{
  "crop_scale_min": 1,
  "text_encoder_width": 320,
  "text_encoder_norm_position": "pre",
  "text_encoder_activation": "swiglu",
  "text_encoder_bias": "all",
  "lr": 0.0018,
  "beta2": 0.98,
  "epochs": 30.5
}
Rows from expert 12 of block 5 of the image encoder, named by matrix and row number. Rows with one number belong to one neuron. Each number is 128 + 32 x the weight over its row's rms, rounded and kept within 0 to 255. All counts start at 0. After the name is the row's rms in percent of the matrix's.
# up: expert up (encoder.blocks.5.mlp.up, 32x192x192), inputs 0-95
# down: expert down (encoder.blocks.5.mlp.down, 32x192x192, transposed), outputs 0-95
up.71 100 [ 90 102 142  99 134 115  87 115  91 139 135 137 107 127 147 103 158 146 136 122 168 189 184 136 120 131 124  94 126 119 140 100 171 151 111 153  83 105  75 156 135 113 159 112 109 115 164 149 118 117 154 148 154 199 149 112  58 137 149 123 153 120 192 125 128  75 155  68 137 103  92  93  75 109 145 191 193  95 104 126  80 161  66 126 115  98 159  90  98  94  78  72 145 101 212 123]
down.71 104 [136 142  76 167 122 116 139 121 187 105 154 185 151 127 139 141 137 156 141 183 113 122 168 155 183 138 165 118 115 146  71 108 118  88 113 116  88 105 158 133 128  72 121 121 179 108 167 141  94 182 142  62 139  97 109 153 132 188 134  44  93 120 111 130 126 109  76  91  99 130 121 111 100 118 111 208  81 126 145 173 179 157 162 168  93 103 134 111 169 107 146 105 115 142 105 161]
up.72 091 [ 91 119  87 183 180 126  66 190 129  84 111 153  70 113 159 102 169 126  90 117 147 103 124 139 148 124 114 136 159 163 139 156 152 115 154 130 181 110 113 109  88 188  79 120  82 133 134 127 106 154 123 112 143 100 150 113 141  97 108 146 113  92  98 103 160 138 114  98 141  80 111 172 151 142 127 101 154 133 132 198 149 112 142 183  79 109 169 134 124 137 163 105  98 126 109 132]
down.72 090 [ 74  51 150 107 112 136 150 128 141 163  94 116 117 199  62 144 158  84 124 119 126 139 104 148 115 174 101 146  89 160 115 168 122 137 109 115 184  53 107 168 125 142  88 131 134 151  76 159 120 149 131 129 182 106  45 161 115 133 126 144 150 136 146 124 122 118 112 152  91 111 169 128 113  95 177 145 106  94 140 168 124  86 152 125 185 146 157  94 130 117 112 191 125 167 126  89]
up.73 098 [131 133 114 185 114 107  64 103 123 133 136 143 107 132 134 179 168 110 137  95  80 114  99 173 100 135 118 183 110 161  17 152 179 104  66 182 163 125 146 143 117 130 114  84 134 157 185 125 130 134  36 133 124 169 119 118 128 126 154 210 127 108  55 133  80  80 165 145 101 117 139 132 163 202 113 166 132  96 124 104 149 144 140 158 138 119 131 147 120  99 106 115  91  87 120 110]
down.73 102 [148 135 160  82 122 101 133 164 106 163 129 135 162 130 102 118  79 100 156 124 137 146  99 111  69 142  61 153 146 143 178  73 103 139 172 104 148 109 135 165 131 170 129  91  95 137 140 164 163  96 101 184  87 140 160 108 120  90 141 162  89  89 174 128  98 127 201 123 143 162  89 132 161 122 157  81 184 112 139  87  77 166  79  90 129  99  96 139  78 141 126 189 176  50 120 132]
up.74 108 [ 65 117 147  91 135 141  74 131  95 126 136 150  94 136 141  85 147 173 120 110 166 191 180 107 124 111 135  69 123 110 149  95 171 146 125 129  91  94  96 142 106 109 137 110 144  90 159 152 117 155 168 114 126 186 162  92  84 138 147  97 185 121 204  94 143  97 151  77 139 117  92  68  71 128 124 172 187 126 101 129  78 187 108 103  93  97 150  96 110 161  78  91 129  96 218 126]
down.74 112 [164 155  74 151 135 113 153 129 193  82 140 158 147 138 117  94 105 147 122 160 138 119 169 158 175 130 178 118 108 174  98 127 127 108  63 135  82 129 150  97 134  84 128 128 173 113 155 123 111 167 153 103 182 147 108 158  93 191 120  44 103 149 130 127 129 128  60 123 104  74 117 145  94  85 114 186  74 106 114 184 175 147 185 158  94 122 129 102 135 109 105  73 111 163 100 161]
up.75 103 [150 109 168  73 136 150 211 102 146  83 145 170 141 141  88 174  71 172 136 145  84 118 121 180  64  88  95 124  97 102 178  71  98 114 100 129 136 175 151 196 149 138 101 139 116  95  49 148 101 136 140 106 171  72 131  86 164  87 136 108 109 137 177  98 150 140 106 132 175 134 109 119 126 114 181 121  96 158 178 130 144 119 129  77 167 106 100 117 148 195 115 119 178 113  82 161]
down.75 104 [109  98 106 148 114 172 119 108  83  58 152 132 130 142 135 105  83 145 103 120 144 139 118 158 112 131 255  74 118 121 106  95 124 154  82 186  93 160  98  95 151 146 135 141 104  77 105 128  77 127 175 107 106 126 184  90 187 125 127 157 130 170 120 125 125  75 162 127 125 104 131 144 166 155 186 127 113 120 120 150 176  99 135 136 145 140 119 120 176  94 125  99 105 158 125 110]
up.76 099 [ 98 158  88 118 177 159 158 167  92 154  95  96  65  90 118 120 185 166 100 142 132 117 140  42 119 153 174 118 161 109 111 173 100 143 172 126 118 105  87  93 117 151 133 140 125 110 165  96  68 110 138 137  92  95 136 117 159  94  96 106 110 187 108 113 111 168 115 112 108 152 176 149 137  96 118  72 117 140  74 142 150 115 113 139 115 131 127 115 112 159 174 134  97 117 146  89]
down.76 101 [ 77  81 166  77 120 111 149 142 155 136  66  95  88  82  45 150 176 115 140 108  98  84 111 139 118 121  52 180 112 185 122 187 143 129 142 139 163  88  65 133 111 141  64 113 125 131 110 131 113  70  98 177 204 115 101 126 132 155 106 142 184 117 165 163 121 160  91 131 109 143 154  78 117 129 156 170 125 110 126 139 108 105 122  99 162 177 150 113  74 130  88 152 119 144 138 111]
up.77 108 [100 101 175  89 146 126 114 121 102 112 145 175 106 122 111  94 153 161  98 107 131 176 171 130 141  95 140  58 106 104 159  88 176 148 121 167  96 103  78 172 121 113 146 106 112 115 159 139 122 126 171 149 141 178 162 127  67 132 147 124 182 124 197  91 153  83 161  80 151  85  69 106  95  96 153 131 213 108 114 147  59 180  73 114 109 100 167  96  93 156  80  85 132 122 199 154]
down.77 114 [158 127  79 180 144 111 129 134 161  85 141 167 147 134 147  96 134 131 124 147 117 140 173 138 202 108 201 106 110 154  89 124 118 139  76 136 105 128 151 126 125  75 149 124 151 106 130 131 111 196 129  86 182 122  79 150 137 185 139  58 115 134 114 131 129 140  59 132 113  92 112 143  85 105 127 206  84 126 142 197 164 138 207 162  79 140 138  96 170  81 138  80 120 176 124 162]
up.78 100 [127  85 187  59 117 145 163  97 120  92 147 173 152 133 104 112 134 168 167 129 122 166 121 169  80  66 112  56  67  88 154  66 137 136  93 131 102 137 123 180 127 102 128 138 126 100  96 147 139 117 178 142 152 147 145 107 102  96 156 126 166 159 200 105 151 101 148 113 166 115  98 108  93  81 164 136 161 119 141 120  51 161  91 103 147 113 104  85 133 142  65  93 185 104 167 183]
down.78 101 [132 130  52 171 133 110 118 106 135  76 162 141 149 107 161  95 105 144 129 136 127 152 110 151 168 107 237  71 111 109 100 126 128 124  86 143 107 181 137 124 113 108 153 140 156 106 133 115  71 180 189  74 155 132 168 129 174 161 133  91 123 129  56 136 153 119 100 116 155  92 111 171 124 146 100 159  84 119 148 140 195 158 149 168  94  97 159 115 172  83 101  45 111 158 107 163]
up.79 089 [143 137 158 158 129 126 115 171 112 118 100 135 133 120 110 129  94 112 100  85 128  87 174  62 160  99 133 101 139 143 162 147 164 110 192  61  90  96  98  85 109 147 105 110  94 186 157 100 186 151 142  91  96 101 162 100 155 120  98 111 133 119 147 130 106 161 119 156 116 154 162 150 161 101 162 130 148 165 121 105 157  22 138 177 107 169 110 144  95 134 151 216  88 145 119 101]
down.79 102 [135 113 175  81 160 136 152 128 121 169 118 142 112 142 108 180 173  90 125 113  98  67 108 138 149 132   8 154 152 126 176 166 137 154 169 121 144  78 103 136 160 131 118 193 118 174 135 137 157  60 147 164 124  86 128 129  93 109 114 161 172 128 191 123 133 172 115 182 131 155 131  52  94 110 132 105 140 129 135 105  86  88 118  53 137 190 119 156 117 147 138 199 130 128 173  81]
up.80 105 [177  96 168 105  68 172 204  71 153  66 135 117 159 153 100 156 160 144 194 138 132 165  77 160  84 107  90 141  89  91 127 116 167 110 101  94 154 158 134 135 150 112 157 128 153 140  93 157 153 117 177 126 137 130  97 134  93  94 182 189 166 134 113 165 124  74 150 151 126 105  97 123 126  89 183 154 143 123 151 160  57  65 102 113 155 125 105  76 115 106 109 127 129  96 133 189]
down.80 096 [122 121 103 149 117 132 120 101 106 147 136 162  96 105 174 134  99  76 118 156 110 165 117 132 107 196 129 136 137 142  78 133  60 124 139 130 131 142 153 145 103 129 105 126 131 100  73  82 141 124 137  98 122 164 180  76 173 115 128 183  88  69  99 125 148 118 131 130 149 138 150 152 206 209 129 134 132 152 157  90 140 175  47 183  94  59  96 159 193  88 104 133  83 126 122 165]
up.81 085 [165 157 116 122 113 127  82 165 146 158  87  85  93  71 130 142 140 132  96 141 121  75 206  77 101 126 139 116 185 137  84 183 160 132 121  78 113 102 144  81 136 136  83 113 114 151 156  95 173 128  98 105  99 123 165  92 113 110  92  84  90 150 140 135 102 145 120 163 133 159 183 166 120  89 156  78 140 144  63 169 144  77 136 190 120 166 139 160 134 142 144 185  82 116  54  35]
down.81 096 [124  94 172  89 133 151 138 121 140 181 125 127 111 126  82 168 209  91 130  71 131 109  95 117 152 140  38 166 124 139 154 170 139 152 173 138 183  77 117 144 145 125 110 142 132 190 129 111 139  39  88 169 125  98 101 127  82 124 127 165 182 125 179 138 140 168 161 147 121 141 116  89  79 128 170 101 127 142 126  97  81  85 130  74 162 156  98 170 113 138 134 173 137 102 151  78]
up.82 096 [161 123 148  91 101 158 207  90 134  86 128 136 164 143 127 164 165 144 169 135 118 162  89 180  82  87  89 134  92  72 103 104 137 141  94  96 128 169 127 159 161 102 139 149 173 130  76 141 141 104 150 156 153 146  88 110 100  95 168 163 149 157 142 176 132  88 163 131 124 121  82 121 128 103 178 160 136 109 157 145  66  89  91 101 166 115 104  64 145 105  72 105 154  89 116 174]
down.82 096 [132 157  94 168 108  96  95 125  95 124 145 133 118 116 189 133 138 147 102 115 120 197 112 111 148 150 195 108 127 101  77 144  66 115 152 157 132 182 159 143 108 147 134 111 127 109 121 105 114 177 165  75 108 140 184 118 215 127 135 146 107  77  71 126 136  88 154  99 131 135  98 162 159 203  99 142 122 141 164  89 142 158  69 202  89  64 104 142 174  83 129 106 109 115  95 194]
up.83 107 [133  99 166  78 102 127 131  91 142 126 134 165 161 150 131 143 134 169 149 133 151 177 128 168  93  84  85 112  42  95 121  86 150 143 101 129 116 145 122 174 122  86 130 151 171  99 102 143 158 131 163 134 147 187 102  90  64  87 159 156 165 152 164 104 155  95 163 131 137 110  79  75 123 105 141 150 140 137 153  79  71 165 111  91 148 113 111  80 151 112  51 107 153 103 164 149]
down.83 097 [135 180  87 182 175  79 124 136 163  93 176 118 153 114 207  94 126 143  95 125 170 147 124 130 167 154 201  97 138  94  83 113 111 104 104 132  86 167 150 107 114 135 147 150 162 137 156 113 111 162 166  86 118 142 192 116 157 148 137 111 104  85 101 131 129 107 144  95 147  91 129 193 138 174  94 154  79 122 131  96 180 176 139 177 112  56 117 115 109 104 108  41 106  96 116 178]
up.84 099 [165 147 131 152 133 133 136 145 119  97 104 147 130 132  98 108  91  91 120  74 134 126 164  96 171  99 134  80  94 147 169 144 133 105 171  51  93 110  82 129 107 161 116 110 110 167 157 117 172 133 137 125 139 103 153 144 159 117 129 103 127 126 117 115 125 157 118 154 119 111 163 180 150  71 137 123 133 150 117  90 142  40 191 179 143 178 103 140  96 158 122 209 110 158 114 124]
down.84 110 [120 102 191 107 151 147 162 130 100 174 122 130 129 119 142 168 142  82 151 117 108  93 107 139 113 113  39 151 139 117 168 148 124 166 186 123 146  95 105 137 140 139 127 173 112 184 148 138 159  78 140 157 114  77 150 123  92  76 129 172 171 149 194 126 136 173 113 181 120 155 122  45 104  97 125 106 141 130  98 101  78 102 107  52 125 206 127 145 124 151 167 210 141 131 164  81]
up.85 104 [210  91 126 166 103 122 124  56 139  76 126 119 146  94 129 194 120  89 133 121 116  81  71 182  98 130  71 150 144 140 105 117 176  88  86 151 169 138 169 143 121 150 107 121 156 110 119 161 145 141 109  73  83  95 139 110 178 151 185 169 102  72 103 130 127 114 123 127 128 119 137 161 144 166 144 146 135 141 143 140 158  62 195 113 113 128  83 155 155 141 125 133 135 125  30 145]
down.85 105 [109 107 197  87 100 164 135 128  64 141  98 124 100 167 113 119  78 119 121  92  94 123 117 109  80 165  99 143 142  87 168 106  93 108 152  98 128 120 126 127 150 159 101 130  90 137 110 100 141 120 117 104  50 167 139 100 112  48 118 222 115 134 152 117 151 122 172 149 127 138 163  91 155 137 176  53 144 148 134 109  88 122  97 113 163 174  66 140 142  87 163 203 124 140 116  86]
up.86 096 [127  89 183  69 104 168 250 102 157  96 140 125 187 141  98 171  83 127 174 170  95 131  69 196  53 100 104 131  66  96 138  95  98 119 112 116 169 138 141 159 119 120 133 152 125 100  76 154 124 133 136 130 167 105  95 119 162  82 138 118 144 157 135 150 150 111 123 140 139 155 122 108 149  94 154 150  97 150 144 100  98 148  92  78 159 120  61  95 166 128 127 130 211 112 118 149]
down.86 098 [134 145 125 159 114 126 100 103  63 119 146  99 104 119 192 106  90 158 112 107 116 169 107 136  88 121 225  87 151  96 112 136  87 165 127 163 128 166  73  86 137 150 129 120 127  90  91 111 100 108 156 126 110 153 227  89 196  91 124 158 106 110 115 150 136 118 149 131 146 118 147 124 174 206 112 125 115 129  84  91 154 120 107 186 164 108  94 168 155 117 128 112 116 123 137 107]
up.87 105 [147  94 181  50 100 154 203  96 152  96 149 160 192 123 100 169 102 151 175 140 107 148  99 191  55  88  81 108  70  81 147  68 140 123  85 112 120 154 146 185 143 111 120 141 148 111  45 141 137 136 153 132 158 123  91  85 110  96 155 112 156 165 178 113 133 114 139 129 160 130 118 110 149  88 184 142 122 132 169 123 105 140  91  96 159 101  81  68 159 135  86  99 187 114 116 200]
down.87 099 [144 134  89 169 136 125 134 130 113 107 158 121 126 109 180 105  85 159 114 112 148 154  94 139 134 113 255  74 130  72  97  98 113 139 116 157 106 179 121 104 122 119 153 119 131  86 134 122  70 145 163  74 105 147 198 118 205 120 144 134 105 111  99 149 134  91 142 106 151 103 120 175 166 169 118 129  90 136 105 105 183 147 123 169 145  86 100 138 183  95 123  72 132 125 113 163]
up.88 093 [143 113 168  82 106 167 230  99 120  61 122 133 175 141  92 137 157 149 170 139 111 174  94 169  83  93 113  91  74  68 141  86 158 138 105 123 135 163 124 148 125  91 170 140 165  78  94 138 134 124 164 158 142 158 112 114 105  78 188 159 169 154 154 156 138  85 161 124 131 112 103 116 106  98 193 163 155 117 151 153  61 112 119 116 142 113  69  58 133 135  79  98 192 117 137 199]
down.88 096 [150 114  90 176 123 118 112  91 106  93 133 143 120 111 173 121  85 116 150 114 155 166 108 146 129 129 195  91  92  91  69 148 111 108 124 129 133 178 176 154 116 121 127 110 179  75 105  66  98 159 142  70 139 164 180  82 199 127 111 148 109 108  91 117 157 109 105 112 140 122 108 162 168 188  98 154  85 127 154  96 175 172  87 201  91  68  91 125 189  84 122 100 112 130  71 161]
up.89 099 [164 120 162  44 116 150 218  99 139  82 159 158 178 120  81 167 102 168 163 156 110 123 113 176  74  89  94 121  86  74 155  59 109 125  76 143 115 172 147 180 151 116 119 155 168 124  45 132 122 129 149 136 154 125  91  88 102 114 129 124 148 170 164 115 158 116 134 141 163 114 110 104 152  84 176 116  97 149 177 159 119 135 110  76 189 100 105  70 164 165  92 119 194 120  95 175]
down.89 097 [133 134 103 141 151 143 100 139 109 110 163 105 115 127 169 132 113 148 119 115 148 167  82 142 134 124 243  82 137  85 113  85 131 152 144 175 125 167  77 107 137 136 108 128 131  88 134 111  63 102 157 103 108 142 207 101 209 123 163 182 165  97 120 149 118  84 176 111 155 114 126 150 171 182 155 114  94 119  88  89 180 153  99 143 133  91 129 172 156 103 117  74 118 132 124 168]
up.90 116 [194  84 122 135 102 123 136  45 134  82 150 119 157  92 108 192 120 104 157 129 105  72  79 186  71 121  78 148 126 129 118 121 166  73  81 166 172 138 182 151 132 146 108 132 141 116  92 163 152 140 114  71  87  94 138 139 179 144 172 160  88  91  87 148 122 127 139 132 137 152 154 146 143 161 128 154 113 133 155 109 148  80 184 103 125 135  71 158 149 131 135 123 132 147  52 139]
down.90 117 [111  99 182  84  91 163 140 109  81 145  99 109 130 172 131 103  53 132 117  94 129 147 115 108  59 119 121 124 144  92 159  92  97 119 174  81 125 140 126 127 139 168 103 116  79 131 127  85 144  96 136 135  55 176 140 101  98  39 115 204 132 124 132 121 129 125 178 160 133 129 173 119 165 146 162  55 143 133 121 108  87 132  90 111 186 159  87 148 135 104 173 199 113 144 120 101]
up.91 100 [117 124 121 182 145  68  73  82 105 160 154 152  72 139 161 102 230 117  91 118 132 160 161 106 183 175  81 119 115 126  74 156 185 130  96 186  96 104 140 131  94 119 154 138 139 171 143 165 125 117 102 118 121 214 131 104  86 167 137 166 130  81 133 133 156 123 140  97  68 141  85  87 119 120  99 132 150 105  92 131  92 164 113 124 126  96 201 123 115 112  66 101  89  89 119  59]
down.91 097 [101 116 128 130 201 133 108 120 167 127 152 146 142 165 114 153 170 168 144 137 106 125 159 135 152 177  92 133 140 159 194 104  97  85 163  82 108  71 161 177 128 134  76 112 161 142 161 177 152 146  69 103 101  56 101 166  92 135 158 102 106 134 110  93 132  94 135  95  72 127 125 121 102  83 113 171 138 103 152 133  87  89 138 121 133 115 141 153 103 130 153 154  89 111 122 127]
up.92 088 [178  98 177  84 106 163 198  85 150  45 125 125 155 130  98 177 137 133 203 145 113 156  78 190  71 118 113 119 110  75 133 126 151 125 101  97 156 166 143 155 146  99 156 131 130  94  71 144 131 125 156 142 145 118  90 135 110  68 208 157 168 155 126 177 127  91 141 137 140 129  92 135  99  90 211 150 134 143 146 132  87  88 108 108 155 104  82  79 141 114  76 117 165 114 126 189]
down.92 093 [153 116  98 152 110 113  82  98  72 130 138 144  73 119 198 148  81 144 114 123 123 173 111 151 131 164 174 116 128  99  73 131  99 152 134 132 121 191 139 137  98 140 100 109 158  95  92  87 116 177 151  76 119 131 200  82 218 125 133 188 103 112 110 126 146  95 136 125 135 150 141 122 194 203 101 126 117 131 160 101 134 159  79 205 104  88 102 145 205  68 111 120 105 132  74 135]
up.93 083 [151 169 104 145 166 105  93 106 144 178 120 127  36 102 140 131 112 146 128 207 126 134 140  96  99 178 177 152 169 132 149 167 124 129 114  83 152 117 159 123 130 134 112 180  96 148  86  92  93  76 123 144 146  90 161 102 140 114  89 151 110 176  89 112 156 192 114 157 155 158 112 141 112 100 111  77  68 135 110  77 131  90 143 121 158 189 165 201 194  94 135 174 114 109  73  86]
down.93 089 [101  98 169  99 134 147 132 151 140 150 104 117 116  81  65 180 198  96 167 135 101  92  94 155 119 146  18 152 136 159 157 139 156 135 167 139 190 117  52 149 124 158 104 120 119 176 131 149 141  54 108 185 149  92 146 116  98 117 160 177 200 113 175 109 113 145 184  98 117 135 119  87 109 143 151 121 134 114  93 103 123  78 108  96 167 168 147 114  44 158 101 159 117 113 160  81]
up.94 104 [143 159 131 116 108 125 160  98 102 152  87 152 132  92  79 129 117 120 144  77 146 149 166 129 144  76 133  48 115 175 157 118 144 112 161  50  63 115 128 166 125 138 145 126 140 119 116  85 123 109 125 165  94 113 161  94 174  89 130  50  74 145 170 129  77 142  76 197 130 136 159 183 110  84 101 123 140 105 103  65 125  93 193 187 219 192 145 144 103 112 112 172 107 155 129 155]
down.94 105 [135 106 182 100 163 138 140 136 128 158 130 114 128 104 113 187 149  95 163 128 121  66 110 159  98 128  52 136 131 132 161 168 131 140 213 135 144  88 104 119 136 140 127 143 107 171 150 128 136  58 119 170 108  88 172 132  95 117 113 148 186 128 196 127 149 167 128 140 114 159 134  90 115 122 167 135 143 135 113  89  78 116  98  61 138 195 142 138  93 136 141 192 124 101 179  83]
up.95 107 [ 69  95 180 120 141 137 160 143 106 150 145 133 107 129 115  53  97 160 106 153 134 176 119 109 190 160 144  90 115 147 166  94 102 147 126 189 138 105  96 145  87 157 142 134 113 150 172 146  60 133 149 126 137 138 183 117 149 114 118  97 138 110 187  52 168  96  72  78 119  85  84 105  99 105 102 140 147 133 132 165  92 192  92 113  66 110 140 126 107 124 132  81 142 148 218 114]
down.95 108 [119 109 115 144 146 107 142 153 198 101 144 154 125 113 115  85 145 131 108 180 130 100 146 133 129  77 165 107  96 161 119 138 137 170  33 132  92 127 127 103 153  85 121 145 115 103 127 150 114 114 132 103 173 133  72 140  99 174 107  59 126 163 103 145 125 170  94 105 134  65 153 121  79  83 140 190 103 116 112 221 176 126 218 145 135 165 148  89  87 132  85  68 146 174 136 146]
up.96 093 [201 189 108 161 127  87 117  92 148 171 138 158  98 153 136 166 123 127 193 111 165 181 129 136  99 138 115 104 139 140 174 151 134  96 152  29 141 132 162 136 130 125 176 131  90 132  87  89 144  64 102 150 104 126  94  72  88 122 161 122 136 136 138 154 145 143 108 181 120 168 108 107  94  76 173 173 134 121 148  97 127 118 152 121 151 212 159 156 143  99 126 159 134 172 120 167]
down.96 095 [125 112 186  75 161 162 131 125 156 147 122 134  87  86  69 183 172 123 150 135  74  74 104 178  87 147  64 137 116 140 160 171 136 143 178 131 175  79  71 139 133 149  93 109 119 170 156 157 127  60 112 161 119  98 134 115 115 131 149 130 178 101 179 117 154 141 122 100 138 162 131  66 114 113 149 136 160 118 122  94  91 112 108  73 166 158 153 139  85 138 120 154 125 100 190 107]
up.97 094 [172 133 147 106 122 175 152  88 119 148  85 138 143  79  66 120 151 116 150  68 169 134 165 109 136 107 109  50 149 167 142 140 149  94 130  72  91  97 144 127 148 158 120 147 169 125 134  98 121  73 132 138  84 107 201  71 177 117 150  74  98 136 167 137  93 153  99 202 158 129 166 168  66 108 134 135 138 120  97 103 137  43 151 162 177 207 100 180  91 120 131 169 115 169 143 139]
down.97 100 [125 119 168 106 178 156 152 117 128 157 129 139 125 122 115 201 151  93 147 137 127  79  89 157 121 143  40 156 141 138 162 169 123 116 210 120 137  64  93 131 159 119 107 146 109 180 124 133 140  42 124 154 111 101 167 129  93 115 131 185 176 113 190 116 151 151 122 125 144 148 138  75 103 123 157 106 144 142 119  79  72 113 101  60 150 171 132 148  98 149 124 198  92 102 174 109]
up.98 102 [158  96 126 126 124  96  48 139 132  68  97 149 141 106 166 129 119  92  70 114 133 124 165 141  64 122 113 126 156 181 169 179 158 111 119  89 151 105 146 139 110 131  97  68  89 107 145 114 162 147 140  94  96 107 138 108 199 160  94 133 140  87 127 120 137 143 147 147 132 133 126 159 133 160 164 142 163 138 171 132 143  38 177 112  95 138 138 164  88 172 145 156 148 126  66 126]
down.98 093 [ 91 117 176  61 120 145 156 119 123 182 109 130 163 153 100 149 155  71 133  98 126  98 119 132 148 145  46 189 148 115 178 148 114 124 127  93 162  72 101 110 165 137 112 141 138 189 102 135 181  91 136 169 136 111  87 127  74  77 148 178 151 128 160 113 156 204 105 207 129 136 161 109 104 104 167  99 120 110 124  97  64  55 120 121 171 185 130 162 109 160 118 201 108 150 168 142]
up.99 089 [145 142 129 116 131 140 109 155 127 204 114  96  91 118 118 121 144 122 113 176  87  79 163 109 122 137 158 125 174 110 109 193  80 124 187  71  95 121 110  84 112  98  96 110 127 133 174  91 138 117 124 161 126 101 125 142 185  87  57 128 136 180 102 112 135 199 101 149 127 155 144 201 181 135 183 127  76 114 122 139 159  89 130 173 155 160  75 131 130 151 148 201 120 127  84  83]
down.99 095 [ 94 120 187  80 151 139 149 149 113 144 112 146 127 109  92 171 159  95 150  89 108  71 121 125 113 139  26 188 114 158 166 141 169 171 158 119 160  86  91 137 125 129 142 111 128 183 104 131 145  59  81 183 150 120 102 122  95 107 123 184 153 130 213 113 128 132 102 133 137 140 144  95 119 106 166 120 157 118 118 125  89  79  98  58 141 155 132 107  90 180 112 171 138 115 168  60]
up.100 098 [128 120 155  67 116 163 171  96 137  98 135 159 167 146 139 150 174 164 146 136 126 183 116 150  76  73  86 110  73  63 123  80 144 139  97  93 111 160 123 157 148  95 133 142 172 107  84 141 170 119 179 147 148 152 112 102  63  88 153 176 153 168 152 126 124  93 171 133 145 128 101  98 120  95 164 138 144 112 155 138  51 116  89  97 160 107 109  65 137 134  58 114 146  94 122 171]
down.100 102 [143 145  61 164 159  92 123 126 140  99 142 125 142 117 183 115 151 125 119 110 150 161 109 117 180 156 188  99 141  92  64 140 111 100 131 166 119 168 151 136 132 125 144 112 152 122 146 103 104 133 185  74 140 130 171 120 186 162 142 134 132  72  61 119 136 100 136 119 142 103 118 195 136 190  87 150  93 105 155  98 174 157  93 174 110  57 115 150 144  97  98  68 122 111 102 203]
up.101 094 [128 120 167 141 192  82 178 125 151 140 146 147 141 160  96 155 145 129 129 119  96 112  60 191  83 173  92 162  72 205  96 119  97 153 139 157 209 124 126 181 122 124 151 139  77 162 141 158  96 123  87 144 207 140 121  95 184 113 127 147 113 141 110  94 160  60  92 134  91  99  81 121 108 101  70 116 120 109 128 106 137 118 103  77 126  89 126 137 162 111 116 104 182 112 141 120]
down.101 093 [132  87 124 152 170 112  64 111 108  80 132  90 131  79 182 130 127 144 133 156 138 150 133 101  83 115 192  98 151 112 129 156  71 165 151 140 113 122 107 114 137 141 170 152 117  83 133 119 136  81 104 129 115 139 202 111 158 103 134 116 133 117 126 128  86 133 201  90 166 126 162 112 100 198 125 158 155 134  45  81  84 104 141 182 182 126 154  93 105 134 118 144 158 123 151 114]
up.102 101 [203  98 123 151 103 120 131  58 144  68 122 117 137 102 125 196 130  88 121 126 100  96  87 182 113 123  70 146 131 128 107 114 201  86 108 143 183 139 161 124 111 139  92 122 184 125 118 148 129 146 106  64  87 101 122 111 158 142 186 202 128  79 103 128 138 118 135 135 147 106 127 147 160 182 157 151 140 150 155 170 145  63 197 131 119 141  84 152 150 142 131 126 152 123  36 143]
down.102 102 [107 105 200  83 118 166 164 128  64 141  95 127  97 164 121 125  89  99 139  88  94 128 112 112  83 152  98 148 134  77 173 103 100 123 161  93 132 119 139 140 150 146  92 127  95 156  97 100 142 115  99 113  67 159 147 102  89  67 134 231 115 104 131 116 153 127 158 153 124 120 152  88 148 125 170  66 146 140 133 104  44 105  77 111 161 159  58 149 161 105 175 202 115 113 104 110]
up.103 094 [115 120 158  49 109 128 145  88 107 119 146 166 155 155 140 126 145 151 128 130 146 185 117 122  79  53  95 115  69  76 133 100 148 133  82 145  98 131 124 176 134  99 134 154 180 109  96 137 170 114 174 154 150 160 142  89  72 123 152 141 135 173 174 123 145  85 176 116 151 122  90 105 122  96 161 174 170 109 128 119  75 144  73  99 151 103 153  86 127 148  63 100 142 116 147 159]
down.103 095 [165 164  60 170 141 101 102 121 132 108 147 126 144 130 170 133 179 140  93 141 158 153 155 122 219 159 177  90 155  83  66 150 112 126 141 163 121 155 160 155 102  91 156  92 140 119 151 121 123 150 165 110 131  93 156 143 169 171 164  77 158  96  54 116 138 113 113 105 136 118 108 172 124 153  76 190 118 106 144 118 149 153  98 171  86  75 164 127 161  96 103  46 147  94 100 212]
up.104 108 [ 46  88 166 106 119 138 109 115 106 182 141 154 124 127 117  61 102 148 113 124 161 139 160 105 135 105 116  96 110 128 173 102 107 159 104 162  92  91 132 116  92 126 102 151 105 128 156 157  97 143 196 117 158 131 149  97 138 160  68  81 151 129 219  99 148 147  93  88 133 131 123 135 107 115  94 163 128 121 121 139  92 167  62  90  88 114 148 111 135 146  94  61 135 110 196 141]
down.104 112 [133 140  95 162 147 137 154 129 166  97 127 132 127 135 107 103 190 170  82 183 108 102 171 110 191 111 158  98 128 165 144 150 149 120  99 121 106 111 121 122 157  55 118 131 144 155 157 145 112 171 155 111 170 125  73 134  96 165 131  78 152 171 103  91 134 182  60  94 113  85 175 130  89  68 116 168  99  93  97 184 207 108 206 127 151 127 181 127 132 111 139  36 125 138 116 169]
up.105 085 [ 79 106 117 176 166 121 107 152  94 192 148 164  46 111 130  81 187 134 114  93 158  79 132 116 170 193 150  96 138 111 130 163  93 128 175 165 102  77 126  70  79 121 140 121 126 194 191  87 115 105 133 158 131 153 137 106 169 143  95 144 129 163 125 104 139 168  70 151  92 128 111 177 120 134 100  69  81  90 105 179 146 109  66 131 152 156 176  93  88 126 151 129 101 137 130 105]
down.105 088 [ 43 115 175  86 188 120 134 104 129 131 109 155 103 108  52 148 187 104 163  94 107 130 113 116  91 169  48 177 138 206 184 129 133 133 139 104 143  68 127 123 132 140 126 153 145 185 152 168 147 103  71 172 153 107 103 137  93 122 144 151 126 102 142 136 136 136 122 153  96 105 181 112  84 115 165 117 147  94 125 108 129  95 148  73 137 110 133 127  42 168 126 155 103 120 164 132]
up.106 097 [135 148  92 113 131  88 124 138 149 123 163 133  87 145 109 133 101 137 124 183 109 127   2 152 119 154 126 161 131 160 117 121  96 127 155 176 171 154  84 101 119 149 143 189  68 217 134 125  65 122 102 145 146  61 159 184 190  81 136 142 112 147  84  69 192 127 116 116 144 123  48 123 117  96  68  71  93 135 117 152 121 128 132  91 121 161 144 176 180  96 194 124 103 155 137 123]
down.106 090 [ 73  72 162  60 155  86 113 164 149 112 116 117 127 103 125 168 193  83 130 114 151 150 118 125  82 137  93 144 105 126 128 208 145 181 112 119 178  89  76 117 134 163 109 118 120 122 133 151 131  73 129 161 169  81 135 105  90 140 173 162 128  92 137 106 116 147 136  82 132 129 199  55 124 168 169 139 173 100  70 118 100 121 149 140 187 164 154 104  88 160 101 154 141 152 145 136]